{
  "model": "masked spectrogram model",
  "dataset": "two synthetic voices taking turns or overlapping, over music, noise or silence",
  "train_examples": 26041,
  "n_mels": 64,
  "hop_length": 160,
  "input": "log_mel",
  "win_length": 512,
  "method": "simmim",
  "mask_ratio": 0.75,
  "loss": "l1",
  "arch": "vit",
  "norm": "rmsnorm",
  "norm_position": "sandwich",
  "activation": "gelu_tanh",
  "head_dim": 16,
  "fused_qkv": false,
  "bias": "none",
  "qk_norm": false,
  "parallel_block": false,
  "moe": "top_k",
  "kv_group_size": 2,
  "num_experts": 16,
  "moe_every": 1,
  "expert_mlp_ratio": 1,
  "experts_per_token": 2,
  "shared_expert": false,
  "patch_size": [8, 8],
  "conv_stem": false,
  "layers": 16,
  "width": 192,
  "positions": "rope",
  "register_tokens": 4,
  "optimizer": "soap",
  "beta2": 0.999,
  "lr": 0.0018,
  "beta1": 0.95,
  "shampoo_beta": 0.999,
  "eps": 1e-08,
  "precondition_frequency": 32,
  "max_precond_dim": 1024,
  "one_sided": true,
  "adamw_lr_other_params": 0.0019,
  "grad_clip": 5.0,
  "steps": 8400,
  "batch_size": 128,
  "epochs": 41.3,
  "lr_schedule": "cosine",
  "final_lr_fraction": 0,
  "warmup_steps": 1680,
  "weight_decay": 0.0,
  "adamw_weight_decay_other_params": 0
}
Rows from block 4 of a small masked spectrogram model, named by matrix and row number. Rows with one number within an expert belong to one neuron, the router's apart. Each number is 128 + 32 x the weight over its row's rms, rounded and kept within 0 to 255. All counts start at 0.
After each expert's rows are labels from the 100 clips, of 14976, where the router gives the expert most weight on average: "strongest on" is what is common among them. Only what is clearly more common there than usual is listed. The data: two synthetic voices taking turns or overlapping, over music, noise or silence.
# router: router (model.blocks.4.mlp.router.weight, 16x192, trained with AdamW), inputs 96-191
# up: expert up (model.blocks.4.mlp.up, 16x192x192), inputs 96-191
# down: expert down (model.blocks.4.mlp.down, 16x192x192, transposed), outputs 96-191

# expert 8
router.8 [111 160 131 123 109  94 100 150  69 126 150  60 106 164 152 128  94 146 133 148 189  98 126 152 150 109 147 150 133 154 178  89  97  91 149 116 110 150 148 124 124  76 145 123 181  68 117 107 135 105  72 144  88 130  99  95 107  76 132 125 164  72 180  87  96 117 157 142 177 170 147  82 136 159 130  57 191  72 116 116 112  75 186 129 136 186 189 166  98 122 143 129 147 132 161  76]
up.0 [ 99 157 161  96 124 128 158 123 122 114 155 118 104 109  90 133 118 178  98 153 141 154 139 127 109  81 157 158 123  70 129 157  87 134 138 139 143  69  65 138 157 116 159 131 145 138 138 155 119  80 148  89 123  97  94 134  83 131 163 167 189 159 153 178  77 122 106  18 127 139 139  81 152 109  96 119 112 120 148 119 116  81 106 152 163 156 145 118 156 109 170 129  92 141  91 144]
down.0 [105 133 116 126  81 108 104 217  93  76 128 146 122  94 226 130  94 109  98 124 129 169 101 101 124 125 165 130 101 122 112 147 147 173 184  68 106 147 123  74 195 149 132  85 144 142  82  99 151 106  80 176 100 130 142 148 126 130 165 116 112 138 172  84  83  71 116 131 135 131 128 117 134 154 133 146 111  94 121 108 151 106 119 101 119 129  78 154 107  84  95 140 133 106 181 142]
strongest on: background: none

# expert 2
router.2 [134 175  83 162 145 100 112  63 129 124  69 129 116 125  91 155 118  92  68  57 148 149 123 141 160 154  71 107 144 104 109  37 133 134 138 103 123 219 168 114 193 105 106  67 151 105  98 133 143 103 131  87 137 138 145 125 116  94 101 102 104 157 172 115 105 142  82 134 109 161 195 128  91 186 102 120 123  91 117 101 148  88 145  82  66  95 144 158 123 150 181 178 120 170 119 177]
up.0 [131  67 119 154 192  65 139 102 106 135 139 166 195 150  99 113 187 181 138 123 119 120 142 117 166 147 121 135 157  82 138 110 104 145 119 167 131 102  85 151 178 133  85 161 136  57  88 153 178 106 141 152 112 127 129 140 108  82  95 165 113 139 134 110 138 144 164 113 129  58 140 143 160 102 194 139 120 161  77 166 103 214 150 184  91 163 173 192 128 187 132 121  94 100 115 121]
down.0 [203  99  62 112  48 119 118 193  92 155  95  94 154 180 133  99 148 145 149 130 155 118 102 144 102 183  74 106 132 124 126  49 100  85  88  84 139 134 179  80 130 175 133 154 124 134 121 119 131 126 116  94  98 147 125 123 132 135 144 142 130 137 144 156  90 113 133 100 125 155 140 171 151 128  49 153 158 112 141 169 147 145 127 161 120 120 107 110 122  77 145 119  66 152  80 137]
strongest on: second voice: none

# expert 12
router.12 [143 144  98  99  89 112 146 144 111 183 116 109 120 135 119 131 151  74 156 131 135 101 142  93 129 153  87 184  93 114 117 127 172 155 163 153 147 127 148  65 103  87 154 166  75 103 175  63 113 128 127  81 121 132 105 163 134 162 178  51 176  95  94 147 121 126 140 100  95 142 203 101  89  96 144  98 189 157 104 159 122 117 164 106 106 169  93 157 179 166 179 140 166 144 117  81]
up.0 [109 181  99 128  70 191 188 129 160 156 149  83 129 160 145 126 129 105 172  36 175 189 173 119  95  82  88 104 115 106 170 150 117 107 104 126 122 133 165  99  88 205 110 101 137 204  78 135 136 136 162 142 142 128 109 144  67 109 110 126 121 157 152 157 105 128 171 135 136 149 144  83  89 136 137  83  99 103 111  67 147 111 124 169 111 133 134 126 167 125 132 135 160 141  74  82]
down.0 [132 192 111 115 153  94 120 187 130 106 127 154 176 126 173 173 152 165 124 138 161 148 111 139 126 150 118  41 119 157 107 130 176 186 141 155 139 119 144 177 159 113 131  93  66 182  86  84 174 126 122 136 141 151  93  82 116 111 131 164 123 163 117 156 155 110 109  84 143  92 130 137 212 150 136 161  93 127 174 169  94 170 118  80 119  91 149  83 128  82 103 152 133 136 162 150]
strongest on: background: everyday noise; clipping

# expert 6
router.6 [130  95 204 168 171 164 117 125 139 155 171 123 109 188  87  97  97  78 148 102 154 131 104 111  76 124 111 102 112 154 125 183 120 183 120 139 101  78 145  98 128 172 121  95  90  99 159  59 104 153 123 107 122 149  97  90 141  98 171 106  91 141 173 141  56 106 138 132 123 124 123 148 119  79 192 147 158  75 175 103  99  96 107 146 171 112 143 141 162 110 184 122  94 104 156 127]
up.16 [143  36 172 141 114 109 115 148 193 191 128 110 106 125 171 101 134 146 129 117 124 162 116 154 158  86  54 151 186 169 100 141 189 128 185 127 128  99 120 145 118 115  96 131 119 143 113 123 112 142 130 176 120  87 193 106 163 118 159 104 159 110 131 109 194 110 132 117  84 105 172 129 141 125 138 131 114 123 181 140 160 131 178 117 113 113 136 151  92  71 151 121 106 139 106 112]
down.16 [101 148 158 174 140 145 116 138 174  88 162 123 104  60 159  93 110  78 140  61 158 138 114 123 108 125 102 116 186 147 107 148  79 144 121  56 133  95  71 143 137 190 178 153 203  90  98 186 187 134 104 114 138 110  97 116 109 126 182 159 108  26 124  76 144  97 138 114 120 142 158 181 116 126 110 148 133  75  39 146 124 129 148 131 115 112 113 161 115 141 138  99 116 115 218 107]
strongest on: background: everyday noise; applause; engine; helicopter

# expert 3
router.3 [151 116  91 134 145  69 127 186 149 147 201 109 106 188 127 106 104 132 137 145 111 157 184 117 140 104 143 173 115 113 132 147 112 158 173 118  95 103 152  88 159 114 123 123  75  57 113 164 144  96 102 132 133 174 128 146 120 166 142 116 176  95 155 168  91 172 133 162 186 131 119 173 155 108 153  62 146  70 169 154  96 110 154  80 159 183 136 112 167 133 105 108 127  89  95 128]
up.0 [187 163 120 152 105 173 165 204 108 199 129 144  71  40 127  63 127 118 147  92 131 163 176 155 109 166  86 137  91 104 121  81 110 107 132 163  95 211 134 154 155 120 121  72 124 102 145 128 159 120 109 128  91 125  97 146 103 147  78 112 152 162 144 160  94 115 134 117 175 168 133 138 116  85 111 128  92 160 109 139 138 122 150 173 117 180 123  94 103 116 119 113 164 146 165 156]
down.0 [143 180 129 162 122 125 122  94 151 123 143  87 147  31 133 130 137 192 130 114 152 131  90 118 149 143 107 135  91 156  62 131 178  86 124 105 159 138  64 145 146  75 170 108 119 183 122 140 118 104 116 130 126 189 135 135 127  96 115 135  96 116 182 142 159 110 144  90 145 122 133  79 103 164 114 112 106 171 120 115 108 160  74 132 135 132 146 119  96 156 101 136 131 192 164  85]
strongest on: second voice: none; background: none; thin (high-pass)

# expert 10
router.10 [ 87 151  95 137 117 124 141 166 111 143 163 107  94  73 138 150 197 124 110 178 129 145 147 120 133  92  91 181 141 170 120 120 126 156 125 127 178 126 187 104 108  70 125  96 155 163 159 139  88 103 170 122 102 136 123 147  69  95 126  93 149 160 169 201 141 166 185 171 124 111 148 106 134 116 132 103 145 165 143 112 123 132 116 165 126 168 146  85 186 145 149  87 100 155 161  80]
up.0 [ 93 149 172 111 111 129 102 172 134 157 151 161 112 166 124  92 169 161 149 154 120  88  42 120 140 134  71 131 180  85  96  87  78  70 107 117 118 108  78 134 115  85 113 105 122 170 104  91 155 152 125 147 118 123 143 126 131 103 163 142 151 131 121  59 191  78 138  93 115 146 147 160 154 113 148  93 135 128 130 168  94 143 104 119  95  79 101 176 145 172 113  84 193 116  97 137]
down.0 [148  86 123 130 166 119 105  91 146 136 138 134 180  92  93 153 178  72 135 157  78 172 153 150 132 154 112 156 107 184 187 143 162 110 139 138 115 131 141 182  85 148 114  78 121  37 111 101 104 140 153 138 122 173 149  72 125  46 114 121  95 110 161 118 117 173  96 189 122  87 119 138 105 124 143 122 176 187 121 122 132 146 131 140 106 156 114  65 151 112 155 119 125  87  46 119]
strongest on: background: everyday noise; clipping; vacuum cleaner; white noise

# expert 15
router.15 [105 106 148 147 139 112 121  96  70 137 126 132 174 116 127 162  74 132 117 174 103 134 108 127 165 153 105 103 149 178 134 118  93 123 131  99  94 129 184  79 141 118 157 165  91 119 118  95  92 141 177 112 134  99 150 145 150 146 113 132 147 135 145 140 135 105 150  80 173  84 191 119 123 116 203 109 119  79 141  94  52 134 144 112 122 141 104 109 116 115 143 161 129 130 147 114]
up.0 [116 139  48 183 136 139 118 170 124 117 124 148 178 123 116 164  54  73 127 143 146 121 130 129 190  71 111 145 119 123 138 129  87 161 148 134 141  93 120 113 147 116 134 172 154  94 148 166 181 139  86 126 154 147 157 111 129  49 127  96 153 116 174 156 135 136 138 139 104 149 102 150 113  72  95 114 125 148 139 128 147 150 165 104 144 189 127 173  72 159 166 152  90 113 125 154]
down.0 [ 96 152 130 119 145 140  92 119 153 155 123  78 198 150  86 135 179 130 170 120  55 140 149 197 129  94 184 141  96 145 124  81 128 177 128 128  90 150  96 120 137 105  63 141 162  52  85  89 110 101 176 111 130 143  59 104 122 125 139 113 103  82 123 162 185 153 131 110 125 161 107 105  68 144 121 115 138 114 131 152 104 101 103 148 134 109 154 165 163  93 145 183 153 104 112 126]
strongest on: pink noise; white noise

# expert 0
router.0 [163  85 112  78 109 138  75 152 154 148 119 170 108 189  95 103 132  80 189 157 147 168 100 172 154 177 153 108 135 134 118 149 105 112 142 138 185 127 110 121 128 164 146 172  91  88 185 114 126 131 116 153  66 138  45  86 156 169  89 116 189  97  88 125  93 162 163 140 137 107 124 193  83 129 128  94 138 156 117  94  90 111 176 127 169 107 112 127 170 140  80  81 175 103  75 100]
up.0 [125 110  92 176 133 150 148  71  73 111 100 155  90 133 128 100 153 114 117 134  87  74 159 143  93 168 142 162 109 120 124 124 145 107 156 103 177 118 139 112 134 199 142 123 128 108 117 111 139 164 117 118  74 188 185 148  95 128 123 154 171 163 199 141  92 141 147 119 101 121 115 142 175  93  92  94 122 123 108 113 128 145  66 173 138 148 128 137 114  89  91 124 135  90 117 121]
down.0 [128 220 179 117 127 150 144 174 101  93  79 178 118 159 101 131 130 108 139 121 116 157 129  97  91 142 157 109 133 122  90 108 193 168 192 128 171 123 117 109 201 150 146 150 194 180 115  79 130  63  95 138 131 111 127 123 109 157 115 148 151  85 112 163 140 139 145  90 149 118 105 113 162 174 117 167 123  65 121 112 105  74 177 108 122 162 130 113 128 109  89 173 123 118 162 102]
strongest on: background: none; second voice: none

# expert 14
router.14 [129  47 113  81 139 155 153 151 141 171  98  95  93  76 131 163 189 151 136 181  58 139 122 100 104 155 184 130 129  89 105 113 117 135  91 146 151  97 168  98 145 122  61 183 120 107  98 154 127 115 157  78  60  81 175 141  96 127 161 141 181 126 120 165 174  72 111 139 116 125  86 138 145 171 124 125 112 165 139  94 118 149 129 176 112  94  90 121  90 130 124 128 132 104 132 154]
up.16 [170 228 149 127 135 142  90 126 125  86 127 142  82 128 127 106  77 170 172  71 109 159  98 155 157 142 102 133 150 209 134 108 136 132  80 126 107 129 127  98 129 130 159  81 127 158 165  87 162 137 121 143 110 187  91 147 173 125 152  95  82 116 142  92 152  57 111 120 157 167 120  97 119 108 126 148 179 189 155 146  67 116 166  70 146 151 124 139 211 128 104 114 153 184 141 129]
down.16 [134 111  64 108 126  93 107  94 122 161 123  82 121 123  73 108 125 127  82 150  84  80 171 150 133  84 115 133 164 152 125  76 146 107 128 119 109 183 136 130  56 104 115 140 117  72  96 157  47 156 143 126 157 148 110  85 113  96  89 118  94 137 123 126 106 205 136 202 106 124 101 135  86  82 160  55 163 164 143  71 164 191 100 161 144 134 128 130 154 143 144 115 166 158  41 155]
strongest on: white noise

# expert 11
router.11 [106 117 187  66  86 134  79 129  64 120  95 112 164 172 131 185 139 162 130  65 163 123 191 133 172 128 191 135 138 130 182 183 113 127 131 166 175  82 146  85 126 143 141 131 169  97 141 105 112 151  95 102 120 153 114 116 144  78 156 108 129  90  88 146 139 127 137 113 100  88 119 165 115 112  99 146 108  80 169 115 119  91 163  79 123 153 158 149 114 126  59 191 126 122  77 118]
up.0 [129  88 186 133 150 112 147  94  89 147 136 113 139 169 147  74 166 124  96 178 119 106 124 159 105 185  78 160 159 216 171 150 175  48 134 143 147 144 136 109 185 156  97 125 193 174 104  80 103 166 213 130  88  99 152 139  74 133 127 143 117 149 144 144  77 135 120 117 153 134 151 122 134 147 135 145  92 100 192 120 143  67 140 166 147  88 152 170 119 136 140 112 112 178 117 144]
down.0 [138 141 169 118 131  88 149 197 101  58 136 146 113 104 185 191 152 115 149  97 163 181 130 138 105 109 136 190 111 135 184 123 140 122  47 121 117  84 146  97 101 125 131 101 107 119 178 126 114 111 139  90 179 108 138 155 138 154 148 132 132 161 127 187 109  68  65 147  76 127 127  73 160 141 108 120  58 112 183 122 114  97 172  98 108 169 149 156 108 106 119 204 108 133 134 164]
strongest on: second voice: none; background: none

# expert 5
router.5 [188 166 161 142  98 178 145 155 101 101 152 119 105 107 132  88 157 134 150 133 150 100 115 165 162 136 121  77 162 142 154  95 178 103 165  71 149 165 154  79  46 118 133 106 117 138  85 129 123  99 104 147  56 197  82  90  88 161 155  85 103 142 128 143 120  92 122 114 167 134 184 167 150  79 156 124 181 161 129 151 103  90  68 106 186 144 140 170 121  86  92 105 163  94  84  92]
up.16 [ 89 122  83  81 139 150  96 152 103 134 189 128 102 197 121  62 137  77  95 113 134 170 167 188 120 181 108 129 107 149 163 178 152 125  98  80 110  82 142 145 144 112 150 112  91 141 128 116  55 105 145 140 128 139 145 114 156 102 114 143 129 153  82  96 120 106 128 130 107 125 140  87 149 143 161  70 142 114 187 128 146 119 126 101 160  89 121 104 130 148  83 143 145 149 104 101]
down.16 [ 94 142  93 145 106 120 157 114 116 122 118 136 133 101 116 125 113 131  51 153  88 105 170 146 121 127 122  67 122 158 190 129 160 153 204 164 153 173  86  65 119  37 169 139 113  68 155 137  73 127 102 108 129  76 156 114 188 162 160  91 109  85 108 115 134 122 190 167 133 141 161 159  48 117 150 172  77 131  71 110 133 165 119 185 140 149 113 115 158  95 162 121 103 131 150 121]
strongest on: background: everyday noise; vacuum cleaner; electric buzz

# expert 1
router.1 [114 151 151 136 105  95 162 118 100 183 130  83 113 150  98 107 152 116 161  96 148 117 164  77 143 118 118  66 121  94 161 115  79 130 102 192 120 140 145 145 194 109 109 135 165  94 135  89 211 102 154 142 127  82 124 147 138 115 157 144 105 133 105  71 161  79 155 146  64 120 115 130 127  79 142  80 150 146 150 167 116 130 118 150 118 186 138 123 135 182 161  98 143  84 113  83]
up.0 [ 94 150 131 102 106 136 105 107 117 102 113 153  73  59 129 123 116 126 132 112 106  30  97  62 126 154  69 126 134  70 108 146 105 204 122  62 100 148 157  85 144 159 106 140 126 147 179 100 165 150  88 219 135 166 106 131  97 180 122 157 151 148 129 127  81 144 127  86 150 131 111 130  82 140 115  79 168  54 149 113 126 118 159  95  77 150 148  74 163 130 142 103 100 132 134 103]
down.0 [ 91  87  95 135 127 110 140 128 118 176 135 116 138 110  84 131 112 129 102 113 111 107 140 170 158 117  72 173 146 190 181 125 121  58 137 159 110 161 129 124  74 120 113 144 128 107 122 105  37 205 175 124 156  86 130  75 144 142 153 126  83 154 120 133  58 182 114 177 120 176 100 124 100 107 148 101 185 148 101  66 120 128 139 148 127  69 120 147 119 131 160 125 190 177 101 118]
strongest on: background: none; second voice: none; first voice: deep voice

# expert 13
router.13 [ 99 119 115  85 133 127 133  90  87 185 129 131 106 125 130 114 129  78 154 146 148 131 140 123 156 134 107  66 109 103 110 119 182 141 166  88 200 161 165  76  83  99 125 153  89  77 105 143 105 120 132 115 118 173  88 119 127 112  89 122 197 159 164 140  68 144 179 148 161 144 146 114  89 126 129 105 169  75 157  99  68 130 142 151 177 158 112 194 162 178 102 100 116  71 144 110]
up.0 [135 145  80 144 152 113 146 113 101 114 178 160 126 105 161 127 123 151 141 139  78 153 123 146 208 113  87 138 123 165 154 128 102 109 149 167 177 188 112 142 142 194  29  70  99  94 151 146 145 161 139 112 198  86 157 146 116 113 175 143 141  67 171 134  69  71 102 151 117 118 139 117 124 101 104 118 141 139 134 175 130  76 114 127  43 140  98 113 115 145 154 113 175 153  98  83]
down.0 [ 84  83 172 145 173 109  99 150  83  62  62 183 141 133 200 134 140 131  89 101 186 162 158 163 123 121 119 105 113  95 120 126 152 207 148 147 129  91 126  76 127 125 145 118 119 165 134 167 187 164 161 151 146  92 140 200 128 133 130 128 155 131 104 120 130 116 173  40 125 178 109  70 185 171  69 173  58 116 135 157 108 106 172 115  91 134 156 163 167 106 144 126 110  75 171  97]
strongest on: background: everyday noise; electric buzz

# expert 9
router.9 [114 182 130 157 101 131 176 192 113  95 101 147  72 101 138  96  71 134 112 115 177 140 151 139 158  99 119 106 163 148 126 112 117 117 150 148 123 211 102 116 112  82 102 106 143 199 107 165 143 162 132 119 139 165 103  79  93 109 142 144 143 120 160  78 174 152 100 139 141 128 175  99 142 146  86 113  65 130 125 175 161 151  83  61 168  78  73 156 190 110 110 117 171 190 145 124]
up.0 [119  70 120 125 103 137 157 189 141 164 105 180 112  99 117 177 156  75  65 165  93 105 147 105  88  79 165 128 170 157 128  87 137  87 155 113  98 117 139 114 140 121 139 139 116 115  90 105 164  98 106  78 149 105 129 144 150 198 138 133 136  49  87 146 135  71  86 128 171 109  72  82 126 110  82  90  87 159  69 116 128 119  99 170  94 184 128 129 159 155  80 112 159  80 108 104]
down.0 [139 159 127 117  93 113  75 156 140 153 113 117 193 118 139 140 120 132 142 171 103 145 129 113 120 157 162 184 128 134  47  63  96 120 142 159 133 122 126 137 145 112 140 128 115 148 132 140 109 152 107 125  71 117 160 178 135 104 112 143  44 151 110 179 159 137 130 100 156 117  75 144 139 144 153 119 174 145 113 134 131 148 111  93  85 131  85 143 145 125  86 125 147 127 166  46]
strongest on: quiet level; background: everyday noise; second voice: none; white noise

# expert 7
router.7 [143 110 162 123 182 127 142 100 109 115 139 106 142 147 146  90 188 151 118 130 119 163 100 161 137 101 144 134 103 151 127 167 149 130 154 105  82  67 100 163  99 162 148 101 167 131 143 134 132 132  98 208 159  79  84 127 180 166 191 155  82 126 126  82 103 161 138 129 169 157  90 137 157 121  93 184 107 190 176 112 123 124 124 149 153 175 103 144 141 197 130 180  97  61 135 133]
up.16 [116 116 150 161 201 104  96 122 131 171  86 168 162 152  92 107 141 147 114 143 180 167 136  93  92 136 126 166 150 102  56  80 114 124 107 112 137 164 131 128 172 133 112 129 174  30 102  85 132 138 125 136 119 148 119 105 162 135 162 174 173 105 169  89 152 119 156  85 102  97 231 149 169 162 140  97 131 137 146  79 115 111 113  94 147 118 132 113 147 123 108 116  88 174 125 143]
down.16 [149  89  69 120 135 105 146 129  98  88 123  93 105 148 141 108 161 120 148 108  96 113 154 130 180  91  69 139 113  97  64 120 147  97 120  76 124  38  83 140  90 147 105  94 117 141 195  80 173 181 102 116 115 129 150 137 176 137 107 163 104 179 156  80 107 152 136 103 150 147 117 120  85 123  95 113 137  92 113 144 182 135 135 105  85 109 135 172 117 172 179 151  69 162  97 162]
strongest on: quiet level; music